From a checkpoint of a small CTC audio transcriber: trained on two synthetic voices taking turns or overlapping, over music, noise or silence.
Rows from block 9, named by matrix and row number. Rows with one number belong to one neuron. Each number is 128 + 24 x the weight over its row's rms, rounded and kept within 0 to 255. All counts start at 0. Numbers have three digits each. After the name is the row's rms in percent of the matrix's.
# fc1: first MLP up (model.blocks.9.ff1.fc1.weight, 576x192), inputs 0-191
# fc2: first MLP down (model.blocks.9.ff1.fc2.weight, 192x576, transposed), outputs 0-191
fc1.215 097:129156091131152127108128136125125126158146149120095120135181137182117115126098117136125118179120128095154124136147184129076127078128187089113127129142055110174128127176132119109111125134136122111213124119130131120120117185092051167135130107146132127145108128128123140132142147152120129148152121088142135093107124129137189111114138118102131111137125091118085140114128124120126128116101151183145130120121133158134134134162129127152154149124124168152151128160130167106140119130128096129212143118149127132103143122093133085122127120125123102125127133130115104141130136167128137122
fc1.216 113:142129129141167109088181122096152115143131204116128125128151155096128099142110129128097136128129091123103113120152129120143127099096172132107109116133132139129128097135124156132127123115130132127160142111155147143139119125143128121104128172119113163124076145127172126162129109152110152122167168114108123134152116119105089116139118097143106073144134142120156167117080128098088190167119131143115119144153120113115135106172128142161128146061124109133137149130095127143143128125132126153148082152097172133116139126136112146114075119117135196129083159121088064132125110072121137144
fc1.217 102:131129139177127155122134123066128128169088130140128148106122092122133053144148127063127099123115128135107126091155109123173128144114141128101131109132106106094093123149130143144133148115134093140182128113050128121154129139126126136119165159133153122127136119128152118133155136133126108130113128136131139132136116122065133127121093124165137160103093165091130130076191186121133128150125128136119130121145191163142122121135112088141128085151128121134083127124122082123123152146131082129124176100115112128066141095112114131124185125135140157118108116093130131130110125141127103119
fc1.218 103:166123172151133111105086089150128147129148127128141132078131129134124102138097073126119135155142096086103101129099119076116129115128123169120099128184128125132117114072129110102127078138120169103167127113150077162130153146117170154128142093077106134143135121147136102082151132141147137145128203142110111134123124071125121088121150106118191130132130133126151138120133135106108129120127147094094134122098167130137089154091087087122125119106140120129133110125116140125134096114142137164128124128121138129126083125185112138128140096117166136129105131123096136160126070097129114124
fc1.219 098:173122128196070190127115139145087128127132149128139129149125131129130127118148129130129128142129158160130138107125130139177167128127126121114102174137116144137090096135125069194118171145116187084044126132140131144106128135128094135126131109130128134142128129084130128150128124085098089128164128115141115105150076123125068131131141138133138125128129118172129116121125132133118128119153125149124142146152141128167185117123163093149166126126106081139138130130128097127146156118127120129125149131129115133113125099076135115187107096174112139124167137128105126182125128115092108134
fc1.220 119:110156137170092101117127126165128129137111143137128163074132087126179130123128077122171080129068128139153092078158123158125151131165127136121134127123129139120093149128138141137129148120128137112150147105137093128091166124128119148158121149114170121193152158128106151084117129093150176094113150142158098133144128128127191132127076145113132130109129126128147141127135145112131091120132127116129106123122131138149140129139171140129077131140151147166092128117104109128130115113122180100104124210142099111160184154130110128141135132106142127128124142125176130130128124144140178089
fc1.221 115:127164147132128146126117052131142113182096123111125145100097115136128134129108133107119128112133119104112083124191152129128128155183120121098164119127117128099128150137119115127109142098164123128118130124132116113161095133129090109153178103129132093160120143128096117130131152132128085105146105127163136132128107124093167080128120128155087139098148155102150097117192114128138128109165124172101128090129123131168119175114139103146188119122132123168089105157134132123155149150132122111129127196121128080115146129128128128111128126170182115188166102128140122134128123087128132100
fc1.222 095:129101130131142136126115118126104125201126095121125164128132136127099179127082120142133115121130105128113175116123114095139129132159138168120128143143131125065111087122128122099134109133178131092051125064128159142096140128102138127095117114123156128118138137128113120139114130122129152163100160122127200138104128110167136119133128122134123163099119128128106122131133116126183100149128132089128195113126171103081129124128147093128135163171118128142088108108119121129148128089144075154138144141119132152047099132149095130098096110142142129114145129086127127125129096113146128124
fc1.223 108:157113138129185128128164142133104156142143145121072142162112128103077141152143157112126114099130129128091122124066155166115135085162139105124126142097102100160137168132176128128130138113119123128125096129155117099071122112125172123141134132109115151113130081129114132129123129128130179095154135139128239153132116107126129132110134129109152165134113128193139128130081107126132152118120140131149101117119102084155129190127126127134119127126137157113158129132122124128142107128136079116124127152138123143140128159127126124131132147232119090128151155127135128139142143127129128114
fc1.224 087:128119126130123123117176133129129129128119123114098129111131219114131125126112133143165154138138149126130080100154106094168127133128127088127136181128137099130126076132138129135194212084083121163152116131137129122140128152113135121124159105128145100114133130124126155141132137135179127127130093104203156161120122100128126129151128168062167138127113143139080141119194140120126185124128135141128122114118163126124135112159142121078152133121109116124129127174155125129146158117145145156124138117155124136152166132164158124173130128099158117127139104124112150131127172124125126116
fc1.225 105:145103169126125137103181128144158176198135133100107126145129136168130158118086132163119150167129137154194119119117116164114132089139146129113036131129121137128155095132128150151123125093134137174122127107122118092148125121078148121111119128084190104149136035130095118142134182151140130128134157110115127143099158132128135142135147139130135120129127128124126150102119132123137113128133127098118147147144142129122184110128156122099128144119137132159131095097109124127129151133128112117112159095172164128111139134144127147128124110095090128126128137124157189109131163144173138138
fc1.226 097:129097156128127121150168132116126123178125126162128125148146127123152128128114135114153129099128144117121128147128127123129208166194177134129101135130139131109127068127128172096150121167157153190111130130121162148101129130126146124071188128132152196136118124119114120128121137142182134160108130127110106144128122118127128092121128115125138159119150129128075128124180149132123061071080138089088160126137127097128126114050135131131133131137130145107122113135137129125150123144082115142132139139129150135144104127117112147129126130096159196127130161128128148137127155129138134108
fc1.227 085:094127119124128098132129131098128128143092127101120124133114129115105138134175152142072142120113112136113132156114158129139072094125131126196155128128151129125184049134145124083178138188135124132137128119140130133176131130103158113111129094125176127133079128107124129128128122095136168105131128128103131128172108046151111128132186095121148145159127134130119127142164125128127128118141092135114142094116105187115126101156122157122127135081143098120066092162130142130134117138156124151107158132127111119130122143153114128109131134060128079135125124115111123141130130093130117128
fc1.228 098:133104128100128127105130071127097128133129128112091150112126119123128062077139073128123136151162132148131111114117134040150093097138118137120128151128124104128160127129186139152158128128054144112048128111162101174152133125145137120092145131101163096130124096124156128109131139132174127118115150114136131157148164122124121145133098120141141125103151114123125100128098106128157102141120128126125132129186158126132150137128123111110177139193090164126101133127137168113127093124120118128150137141134116114129134130128091161127170124122144109124129140096142181128106114119185105129
fc1.229 095:148120107139126126130138116132114181135114134142127101137134132142109132128110123168138181107088171187170093117132123167114140129128097107111113128115095127128113124163143100137107169077115137131160128142129121084165114117171128183195118115164098136135131088081122111130141108166128145164095145147127128101066127137130132107144118115159128065095097125132148136144127091121099121174122122130136093110129049128128144129125161125182148109142126123170123140130147130126129091136130118122138119135150111132059131145114129112139128128132126124094140128110084128112116187161119128118
fc1.230 113:143133089118163128134147100120126153110098124144129104095139127129131131090132173103073108124126132127043106119122128141129125131137142128147125108129128092125135128127078138126095175101072145133111129137125133129128113119130141106130098095090165127086154127140122142108129154158108121161126095132143127106128137136137105100124128089158140135150128172098128129133128110132148109128127133105128099128103177131122198142140094100080154135149122108125130118128132156114153237130118162114111131138115127126232111112136103126150082127128117158133134129132096135139088122094143122127
fc1.231 099:137133121163128128201126111141128148144174131116056127133133125128126086128186127074117119103137111124119133148126112104103140131179063131061166171129131124119128130127122131119122138134086128113180140096131113125094128128123130060150126136137139101129155133122117113129125129128117126143110129134127152126128078128126091128129154142138125127128133064161072137124125136119085121104099102097056129151130131146127142127147104149139165125148134159138129125133128172128136146091136095122136092119114104124082130111090123134159131117167120128130137143127130117096105112113121043107
fc1.232 099:114163128127119134121131128130129124114172139127101121136160128135115098126139120133131138138138112114137193177145133133197136234120142129127128160153151091125168127161128128093169124147096126128138108158112121136109122130129125128170114189123134125167139143150127131112115154168133128124124107079125168107127126133129127146157144120128136128123062115162111108123149136123115113100079094137121094135094184112094092146135152131150133122100131091151127130122078119104125154093127114134132135085161132156142127105176111165128069168153130088134145101130127103136108146146150131151
fc1.233 103:128135100095136126099149140153130125127051166160141155128127152128159101122149146117112123128129121124130092130147139084127132121121083136129156140129119133120128129126125131135127164125141120160117106173127128079110135156134128115137110185174146157067129068126110123155126078142138150116126156105157127137128072097102139103119128106087128150129147125113160105101128160134113110127112134140128128130147127108131130118152127145123136175125137175168071149150122113122134141163113158129139124215153192120129111127125096101121108131069093128124168126113160069166133129128146137150
fc1.234 106:120128133108129127155126117128112104119145122133210097086099144128124119129144124140127129133115132133126074087128119173072126175128167117101134124127157124127144105168119112127127113099124138127128133128133149107126096128134124126166198173144105093128124134122133148139130162147115122125179168093103121126153118110132190136095143113130159201145099128148117126118140113107128131071078161144130112111141122150123151142122155128152170127132162115150177132144133149100137088123123108126126129075129108066133128127125136115124121114156129128138101173130079189129118157112177128145
fc1.235 100:124120132110109118127139128117129195153128100115154128156120144113138127125146129123127129130163122126126130121135112121133144084070152135128202160152151127136089148100135116101120141119029089118150157200123124133175114121121125125128122126126166127097115124120134133123108125117106126130152133122108098132130054124136130125134127149134118159069100138136111121132133126141125119122099135128128123150113128130106165121120128179080072138099127129134164127125155131130154152107130111131166131125109131131126121126137106142087032169120145170114139185120128140109118152124110130069
fc1.236 098:122151138088150094133155047077129097131113128125119140088104130122127193158133077129061102098125090139138157129147157114129118127105121138135164148139121125122133122152104132124133110096184152113222128120185141126152119131098135132141118123128128087096137111128104136124129129136130127128116131090124085157144120116099185129144116133136146130092125125101106097140112127120142140139138129154200126153128119157128150134130110166129119130145087124123199132135128146126091129127139131128129178119133128124137127109138140064136088128091079130123135143122127155127127131124146103144
fc1.237 099:136127130124146104145052051130107137123156113216120148138139125144140151084122108129126110126142175129128123082133123141183116120124104173143167161128135134081113133134077126101083133129132142129105142095132125108131128177127106123128124120134143110129131146126077066149119130129128129195142128108113147129125127125125140083150134100123127129120130142129112128086133128161128129120158134093098151096095130091146147128160133127128144114157160103152170117164112108129122117083126084123153124162129125107126162138123072157129118149165119130128153128125115128173105135184125148127
fc1.238 089:134159122130118132106057118110098119133134137100126099107125151122128111086067121116128086131114135105122137180137135089190179077128115128130143133143114127135131127112092145131146137116148129116145146124151160150131128131128129126126036091113139080161128128097080149094130110101166153170143157154112119107129124129139083127122120128137178112128114084159116100121117128127133129128123174128129108171131164128083160188169116113132131107128107141110125119128113115164126135167108089115161128109130157131128145128100101128148141129127125168058118109119128134136100140142144088127
fc1.239 112:096127160139113063119130064107128067098128128133108037123128094131093137118119126144131148140122133132082123130124129112112127093164113146128130119118161130111118130134125129128117105129099120128116129094128125164167182129104118132072112135136074128114133108088162145103078132145094189131110147126148185159156168127120104145148132174116128163108149104111133125115119131160107119132122095059129066150130159117103129131133137128131126160106102112118117133138139142140152149129126140133145127115135111124134128129092134131085136180136165122134162072128120142114127129128130160151
fc1.240 106:112150154126096133160121160118125129086153112152126098097141097144089078115121062116131132107128141170128136128131117129162138123119102089133133139146130120127129151111128120077150098144125125085126126165101113163167186130096141151085128146081115135056115135124128089162097161123134148111130125133124128116134113134127139127173083205128128076121127099114117126090142133127133129121121128127120133122101143137167128130156098154132124133133188129157119129138128131140179152106112156114100141144112127093167125093120116149117137118130112160209128133115082128128106135082155128144
fc1.241 105:126144145128133113121142122130148164133131107124123154156139131152153131169073181128127128147123099066113061128104131197131175128098129119128135128122109166135131163160122147107131161138153125128108164129100122118122128130094128162142103091128168170082099084119119131132127131164149136111131139122106130127129133112115129153133128160164129099132078084114135155125127082119131114142110140112128170133092162116141180177129152077107102132103141142137240122130133101125126089134122135146095129132132134141106105130125155149123151129134129160122095135141117167148113131114156105121
fc1.242 103:127137132158135114136165077128128146148128099134122128128115126113127190110132097128083182128122128120084127129125111107133120106116088117128103128128188065130100063159153140146128135115123143102102119143134111133124134182133125121126160145149101128093101175128128122143099143126110093093133129088110148168130082099154067097122133148175127186127150108113119121130129136119138153172118105089128127085132137139121170117130141097183136124145146136113145103125091138165128121116109132103125128106129169159125122132104068112106077168128116105118118111127101156128116108137130081135
fc1.243 104:125130144155128150110100128124128132123128126128123117174119090133146166155109133136128129112139117170131121121124145162124105113120126087140176137124157126098172100135126142127137128140079151101103160115125130148115060124112151168127145108128136125113121110128144124129102127150140117164130105144186169107110122141093212155121130164120128104126129142128109157113034157122106129054146101085109128128130118131124152122147181147126154113156113128119119134135131127157104126088138163105175083141123121135119173097126129145124129139159120177106156128141132157107185120120132132075
fc1.244 094:123106178127126084159088128169124130133130118132140112132106161130136156119124112122146128128133204154112097117117181161139120133128130137136123089127125132119144125107128102141131124131129129134142133128141169072142117110063122130152169134139144089181128121078131137077135122167120142088128140112127117128128113098128223147120182154126124168127151078129160145132131129101140128128159146132099117121094124109150159128128099178143122131110144134138128134120175134116108129149128128134175127142111128122128150068122155097127152173078122117129130159183131185153129130122130121128
fc1.245 102:131122132189123119134145177157119149132127113089127128118162150187125129071136135091122087147149070138115134135129119128130126097146125157128128124126114128129161072135107084121122137147143124144125074104131128132114158128138120128128136194067153105122127130150188113122121127160124125114128139066123100089133153128124127096150130122133145134100130129192116127112092107171123120170143096151115128109129138163116124102133127120166175147132165164153136068128125129098148098126098122114145133138121129199170123123112090143131139129117134120107126194127115143130112113128125135097
fc1.246 102:144118186124126111192101141134076131145137135128143129138109153130101135132122119124118129116114129128150114104177110137093129134125138127122152099135160129103097132127121139128134114174114127081205104139126117193120179141103128156131115146123103111153130131080091113149125091133124148155124143125130126167128162126129140152124126113148125148170161129107132126122109114106148141141207111146136091139135120156144165109121129191114113141164076127116156111149128143157164117129132124127140188111136122128126136125154156089128128120063129188155058121120108116141134129093131149131
fc1.247 104:162136172175128151152121105100137128131123129131129152128168097102173175135120153125122128090125171099088133124204136046136160125173128140123127133143127080126127040128134132122133130141082165140136112122160119125114124130135192113100118126126122150119102123127146144126068182129140163140135155126128119126121094130167116137119119108129125108139133128124131189121155108130132123200089128150113130107141147108090153107154130128116132099119110124135130167104132113137158123139122117126153118156127133141170128110130094132122128125111143138097159189121122118120121133124140077136
fc1.248 096:134134169144128125108127119124127207131128111114165123126097109132079166111127134019137135132105134123134122126124140129124124123126152159176128128122148157167104118127157094155126084136124121144142094125130105116104134093129127174079130120125142124127125164176129138131129153126133119116123132175109127092157069115130132128157128152131135102143173112125160103157128118137174166115100190128118150124116103096131128119136110153092116095156100050126091110133181182132140129129138136130131152131151087128101121129127137133137168123128128138137109110143126138110125162128129158167
fc1.249 104:128123130181132128123162151129158129126169172119149136130126118095047171119120118118092128106128119119119067127131127127129099153115161129128128126147101223128163176128133122137128132127131177124074130138128173115160119151128179144127121151125135093122146122116118129149128129148126104104129133136112180111090128127136127130135110126134130177127114178136176193128125128128128127126103153144108126135153135080140148073159128131098123131126086117146127131135138166131122169115126118161126139132149077113129187128152121128153120096134126118129150141107161145129107103059125130131
fc1.250 089:128142116162105145146141118167126180128117136107137127133096129152139083120194129124131110124134156117129128181176125130130119149129121129116165161075115158128118127123143151132129142128130117146142106109121094152153149166121132171156112148064097144125128125147124174098140150091117192135129134161183138127141116111121138122128131108146137129130080165143124128132142136146108137091127117128082149123172120105127128078126128136123206126114128134169158123138129152092116131117177124130150135126137170129114191131154147182132136101042110132125123149128094122138105136106116117125
fc2.215 086:105105057127133128127124112106166110106127129124125157105091134127150153127129104129125153160085130117170122141142143131122128112127107127142127130125107217128183131124125094126127119137167128174128132130131075132113122114128172120138139132149128147122128124133128107123132144152127127128192052169125128121135178140146121161106117123122128139143125157106136107132130176134116125116133134152128135105127128141148112087133134128124156074137031152167160123097132128124118069233115128129122127125126132129128130127115152125135085150125153132126148127125112124130125107142127188125
fc2.216 108:128108128138111142142128122153128134125129129124128118159139130113129125134135131146121121137117099130129100103130127132158143141092148129081128128125129127128089128208128135127121058126112129119126128175105119127130128135168079128128128095119129118135126128139167057128127082132120130114137070131125093127128147131127139118109123130134131108139128137137147126129035136133130190129109106105132048126141134135090128000129135125123134127135132129146130129123127129163127128128130127127128142144076146138127092139114115117100095128167132128128130131127128047128131128103126121152
fc2.217 107:122140155128126147127126128129127108220112128128130128128127122130135095120133127113137126123128102127127097129128129127124123133126124127127120128116107113124128129124128078217127124128193130128128162061128133107220120179128093169130128128030170132129089129128143157129162129152128128137174126128148161123154128128105157128128120160127128144127128131130128128124162159129131139132061095138041168130118138185127135131144129101129144101100125128149128090122106133116083127160127128112128128118136109136112130086129128127170130131129128107100170128120128122126130129128121136163
fc2.218 179:127134129130125137153139128117162071108147117119118131128186163171127139128152172101081129123143160132128096126114142145128110112131125134187115108135147129093120159127220173136121127128127090142128128136128089107169138126127114110127127105140155164127122152145126121137141154126116090134129123130169129192108107117128105159128128128114122123128055087128163149156147128133097128132156110104061143132128217128128130133176130128128125128155068128102124111134167133131168128123125134127112153090091091150129156129088109171153079118158136121124128135124128128126134136126128128121
fc2.219 038:128128191128138139122129128125128128184128128128128128128128129128128127139128128127159135128128129172126128131128155129206128120128128134129128128123128128141108128122127049129130129121128237123128128128129129128128108119130141128150126103128118134127128128128128120127153062097123056128143128128126129128128046205128128130128129128135128128128185118132128128019113127129128141128128124128125121126129129133127127131131128094126129128132126127128129162113128111128128129139128123133124134128158129129129127128128126103127128128127141085128125138128130127126253128128128227129
fc2.220 058:106131102125131133117125096197129128144128123161125127129107128186116128127136113150150129137132129119128135137113151129120138136231128128128127135141135103126133122072135127119129129122129129118129128118085126083131125133128118129103128128119128128128156126134115209130136126094136119026122193159126071127129087132133128122155122128127135129120144128144129128135132157127132025129130124129128109147128131128129128128128125129155130129125157133192123108113128091129128128125131134128134204219127132128120177128121134127131128142131136181124193127129128127116143128123110126118
fc2.221 072:075140124142130129124131125163126102165129172182089179124131101181163129128127123126107137128140133130138129129129049132116183130131130115114127129125126111131098126101149104138128179145146116105164098112111113101132144128134135127159153131122131146152104130151129132051128139116129141159134128130158130125128058134075126119126129127149068160135129128117175141137143148127136127151140130104117127132124119154112129129147233148107145116128155128130132133127108123164127118150131128130127076217128195128132139116159123126116134141179161129143135128130114127163141132122128128133
fc2.222 114:137149222124123132128127143145128130114135143155158112118128129106128120132123110130136129110154130141143117095112126135146124162182126130105109131149130124115128128118185133199127119126122125132144128128127136085098128080196135144132130121123122092139119128125096206127128170093135127157077100128114114108134124146121146140194140128128130143126108122132083174103143084098182132122126131135128137143113175128186128113126129128138058127128147043128196098128099129125138125130128135129157123128118131128129084127131126129129098129129111107157125128111102130121128113137187130119
fc2.223 134:097047130162126161140126129155128166191126188135131116149128074141127128109115125128117106147125182148098132095105162153122124100123061154062108074124125125134165168116127137105118136133128109132122140115130132136123128132130138138114170128114149068124135138186129126128112122128118073075130135160125129110114115135131128111116158122125128124129141125151127136141123143160124115117159139185128099110106125178119136139126091128131148106135169124105076135128121128119131127127153078101127117194186125129120101140145176128113131153132128075135102150159126132129128131128132130120
fc2.224 060:092127129139118142130128129129128141128127132116120128072130128127129139129128124131123127155128125115129126123133128109128128128127134125126128007128064128140122139129135127128255117128128128116126130122124129134128128128135129128128128128000129128127125141120122146132128136128124129143128128129131152126126128138128130132125122128130122127128121128129130128128128132123128208127203155129129134135122128130128121128128128127098106183128126134054151128192136138131148128130128127118127131128178141129122130127128159128134131128147130236129123121079155128133171132128123123125
fc2.225 137:131149123130118053133117091141128123104130128127130102116137143119099135081134113056176155136153052130092122136111132129150129163134149157131128160129099129098151131130132129125137146136167087139136127138103127151142188130110156098139133149109149128146167129118075126164098131128121135131080127151136132145196124121077122135129061133093141123134128142125198070151081128163123117099128128109145129107101112104134058124129128088131129088130131123129128128113126107146128134129127131124134108137130112110152134132126126127118069149147143114091127127172144126107103129128162151108
fc2.226 057:091129129114074171129139095128130158114089110157127123128156129123178124120128134154201105083128132130129122122124122128127133148160130246132129181130127124114129017127156115147114123123128125125128133127101105108203176128142129141153149146128147128119126128131108144129129110133128110126103125127128113094087128126126131133129172133120127111128126127128147122085129129124197126053097128128133128127131133125129133135126115128127129059144122090126173075119130128129121128118119086116127128128115124126128128126124125137128118132128105128101120129122052128148127128120136127128
fc2.227 098:041128128128128128128128128126129140128128112128128122128128128127128128137233128128128128128128129139128128128126128116128116127128101166163178128128137155087128128127128161128161128130126128126125141113128128129123128128112212137072128132128128128126128104128202095146130124116129128128128093129128138106144128035186128199128145128128143114128128125174128128128147123149126055082128128130128129128114107099128108058131128128128105185128127114128084129128130128153128121154125166156066124125132128167128128126127095128108123124118080128176129076128128129125161128128128128128
fc2.228 103:079127130127125127138140108128128129123128090128172172122131127148077135142130118122128128128126095129129122127113125132140118127149134109143130128128133127130128104142128128128125128128128127165144135110128119124066075149127119140143130078126125181124133127099128008127137119128134063097066090128190164115125186129097135111182131161128135183136128125127123128107127120130129095126132116127126115128122128120071129127127129126149122141101135118128125128182178141147145144153130167124230132125126127138133130124129128096136185141132117147169129128093154143128156112124096129129
fc2.229 156:129104145131130067129128122160214139142120125128184129128077125105136113127174187121103080148104123137135109110141129092120085117046127130117129108129085153128134156127119127108128110111098133135123115128184117136125126138135134125148238127126121128125122150153128115153123124118124127123155128130125080127114130128127149169050164096147126131179111128130126096104127135126134116110109174128128125127097105062126127130131131119138144073128112130128135135122126115128128153092127123145125153120120124092124159135103121121109090182128135108138152134130115124131142091127109128137
fc2.230 071:128128136113139125128137127128128127119089117128128150119129128124128129128161078097000128128139128114129131175127128129128130128127124117128128121128130127124116129129124160128128114127119128130129127122125133125128124130127133115146062125125187124136177128122139152122119128093128128125148118128127128128128130201128118128128128124189131154130206131126130133133130078128158127157114131102075123092131127127124126105146087129127091131119129120104125123131089128103144126128130122128051184094113218114172105151127128139113128126196127123129129128128128132130128128123175125128
fc2.231 050:105091174126111142209128128128128125169128120122063124128126133132127045128170131129145128117128128128129128128131128129132137160127126106000096127149128128124128128128146150128131120148109119123128195128128134128128123110128142127133128127129129032104128159147129123127128153137121131129128127129134132128131128114128128140131127142181121146089139130130127127129128132194110138127126229128120126128128144128141194128139128128104118128127140188086128128130128136129129121127128128103125071125127128189129130129128134126128152128134128129124124120138129144129128128122150102127
fc2.232 065:127127128113130123153070097127124154140136142126137132101128127130112117139099192127129203128128120084120124184115135128178143255100103109128115126128111128105137128076130128146126119174128128127115122099123129132125093138128127120128131171122140135171109130133123145108148118130128112128132125114115128087101128131120132133118136133128116117128128111128125143126128128127057129129148128187129052127136148128131125138104125134126092128126135126127154137127090130128128142128144131099149132129124128138126124130140140128128102127139137130137117134134141128128255129123123129131
fc2.233 072:067135127125128128126128120131123150147128160128126158128129128130140128128129124142123120112127112128128128108128117044108124163082127128076151130127127129129140112110127127112131128151060128127120129128084185128130128164127106124128127128173127058128128119069128119161130128128130101127129123140143128131104130126129128128080124174229128168108127128128118116071124128128075146119121128212128128128152165107117129154134057175128128128128189136147063129130127129128128079129129128128175118128129127125127128156128127129089143157096167128128128128131128123121102129131129142157
fc2.234 128:128128136099139132128128120108129127023130178100128116091112117128129128187118126133127139128128138110128128120128134132128115128175116128131127128131151156137124134128129130128107145125102128129129139167109128158062102125150127117132100183128134044196127128126128147119128188132130128128126163144129128126217131067124175128129171148139130155124129132125129128161108177135129128143103153119147128138129141129099166106128128131119128128091144067128112128129126157127132086100129130135128110120162139136142128130126042092108118128124127127180128171137095128135160112126126128135
fc2.235 150:126136132128117160130111126114139105118159142121129108132086199185105061107170121132114129126137098127128155123156124128145124167129123143125126114136115132135128127105122128139116128142104108155088122131128126128118118169132125167081139091142152131042130103127130133133133126155126128109128133128166225132130188129120107142087183118139139160130128081121136149134138126169147130137127153104130126154132122126122129128124173126128126129123108133064128140123093111127150123167085111169131129112130145132128139128079126130118113123128106087166137163134130154148230133129128133126
fc2.236 052:115128128127124102121226097000132089105138128135128090088133078127128155125159129128134130128133133129142118159132125130139048124135129110127119166128119073119139127128126166129140126130128148136152128129131109127130128125129123128128133128126128129129126120180058127128120128162128127133008136128128128121127129146130123120128130161125128126128128109124138130119131128118148163124128133131127130127126127126131128128128158125128166130130128062128150122118128131128129128115129132122170132128130130161182149128129145129129125107127133117118129127132076136127132119134129135074
fc2.237 115:128129128170061134127138128138120131130130145135115128128148130139125149102137130128145106102093107132077137128128130131127124114170128124117101119115142144131163111120141118123140113108114190108126169130106105118113116068134212075060112127126157126128120092145113127131124117112120122118066136129108120139104135110139127138120093128116125116189098127149111165129128129132144127209189138095102132137134126191139146124126153130151145126143141124132143131128122117132132079128103135090161130158142099137128151126192120129095149095104130134112054125124129182151172140128128125142
fc2.238 035:128112128122132128078129129109126129128127104129128128000122128212127125128070129127130136128130132127124129061116066130234128128127126123077127128125132122089128129127128137126156124128114128128128128089129128122128076126128094128136070140128128128129128135113128151105070064135149127140128127127118127127127131157127128125129128128128131128123125128128176128142131129128128127125134127127128126117128125128090152128135127128171102000129129128128128129125134128129129127126128114128127132130129128128127127145128128129068125129128128125128138137130128136128132112134128139131
fc2.239 104:141126126148129127169107113129143060128187112128121134117105134139132124131129117122135137147120110123141120127128068149113128105190159136128176154129177159131115121129127130134127169131133129127094126181107139127134128048136177114116123082128120074155086142115126127148130132100129115129133101127129084129128126171128127179178152128125171128121126133127128112124126128087130128168128160208113176075126103100134140129072083123135128128178130152144128081105169127160127143140125112131131110135151130156127123130129126139119123121138113129219130115132132123128126132112123134131
fc2.240 088:146128114194126114129127157155127127130094120128109114140110128122082156125087137128123125117111120167138143128125119127132122128087180069142128117137135128094130127128088116143126122148209123121127131111141118117137127084126137124124112133127128173135120101121129128153127070151134137161182121104129131129131064130118154126135109173124128105093123141127123128129118130165160127086125128131141164120090131130127118124129130127133101129113095143144127180121102154147186127076055134067125106141132104194187128128119129133126201167154152152129088102118128100127120108118140130127
fc2.241 086:128127115128202073157125131128129127128128128125118128162131095136129126148090122186150094127127135063129126138131096128119127127128120130129100129186128126136131168136128131127164134128088135128127128128128115125128129128128103128126135125128127129094107128074144125132129031128134127118128131129129127136127135137130129124114128128117122123127130125179128128142128080102184116121128139129125132131133146080126124127128146129139126128111128113140255129086134070116119117128134126128128131116112165132127093191161158129127172119128131127166128166133159126128127131121120124121
fc2.242 073:128128182119127128140128124126165255130131128128127142138114183128183130125128128154177128124128129133128125140132128112128126073094103136108120119128129128132111124217175128157128039128128163129132128111128107128122128128128101128040071062128126127139128129128106127128117173128127147128131128128129131069126128128128088128128128128128144128136113144128127133114122231082127136131128169127132128130132107123179128106117118126131160127115132128127129139117128128129136138149128129131128128130140127135131120138128128182128106128128128128122123133129131128126167130102128128131
fc2.243 119:129125100124134131108145137122118129126176126170174129084153083127121162129142116110126068148127133129127127129128144127123128126150129125122161125131124059112163172160129130130112112111118133154126124128150119143131142176127130076136106128199127140103142113150142134133109128144085193128128164123122126121133126118115105114125120167127140134146112106112101117064134108115143156151070107128129124128128140129157128119128108142127128135153128130151126127145103131127127139126134128134128134121131100181127128129116117128155122121125142128149113127123115122092000129158134164164
fc2.244 098:168159132128086135131151134138186149128127123130083122120132127091115138097128126147142103109155129122128146131129186079129110128115103180147100128095130130138129131148122133153132149083178183116081098175136146125126136128230123126129121152173109127128133050112128127124150130101141142145129128122128133106127130139137120102130127081070123143102055128128124150107126140145129197101130163132126164127092136132119162128125134176133107126128129124100129082100075123119140140143118131123146129130138142160140111132108143136142111127135116123125128127119128111139092115132162187131
fc2.245 090:155130132128084128131124135162127131116128131125160159136130128129115124128128144090124128151123128096128126129077082116152142128125110128128153128136127154128123187125131090129134128123129136125111122127122127208121169116165158228132130125123128128186102129158128130121110115129127181124112129246129144128131127136127117119116127133140125186129128131130113128105128142128124128122183130127177119152131198125132102128130134165126131097156137130128164148108137157186132125130106127161112128128128128088125114139198122157155123173153138128127095140131131123127075129134156116111
fc2.246 107:127131131108080149127125106129119131126133130127130101113118109097199128126118138085128100113100107130080120121127128126122067142116130127141132126118142106128132128125133127129113138120160129154129126128128098099127058180137148177115136134122111238159128148106152128127118129129115129098129116101094120129102116117219103129127125128127118095128128113157135139102148128126126128149116128127132131133128127167124128113167126146137102100138116127162114123129133065145122127128131175108127120129123131122122156150089134091188154163114128146203106103140117132136040132091131148128
fc2.247 104:189150133128128191128128140129127174146128128197126127083140129125140122162151181131149128131104128127128143109236128114123127128161130155128070106128149125087130127127146141128126079132129127128130102128116114125096156128131128128127102032128128132128129131132153129131128127129145128128109128128128130124111132148184128121128128076128128121150102128126128190128130128100128128089125155129128128128133126180128051097127142132159129132128141128128129104078128179128128104123135133115128139138128128128127109157134093132127129125127155181128128133128128127128204131132131169192
fc2.248 142:114128158125129128128127115101128132127128125078091135127139128128139128127153130088070138128128125128140092123127029047078128072128129134128131122131125129117115207124128103154130112124034131128129128127092126127128128132155128128132127132125124130061120128130158128128128129052135127130128128128128136053023124125130140128128067134127128122127128128129147128133162139129128128157129161154164126125128125174128129085128149130128137128155127113129100151106128158128128131165127154129131132128133128129124129128123128122128132128129128133158128053129131128128154128116128104129
fc2.249 080:138126127128157128126167168128128127120145182128128128127128154128108128133134119138128121101128136111127129093129070125088157128122133127128131043128110133161122129129128131134127127130131153039074141130120112128143128128128128102111128128061113129141138125128146128128202128150128126128143125128155136128128124135128129134121137128129128128096149138124136140165128089127127102125129128157132122128125128128134120133128087126131124125128154131117135150120147171137154132126145132123212121051118128123123184084128128147130122014141119062128217128125126145109132149129098121133
fc2.250 139:092128185164128125174090134110111129117111128128152117128159071090128127084116069111159127128144129127142116128128128107128130134111128128128127128128168128158129083110141143068133127133128128142128144128128123127131100131113128128128111121060125113134129119125126128124141179143128118127155159131073167128123115137129128153129128136131128128128133176131000124128100128149132128128128128128128128053128128215131128129102128128067128133115128176128117128128130127133128117128106192128128130128128127126128198103128133104128128126128128128128128110128105128129128111074127105131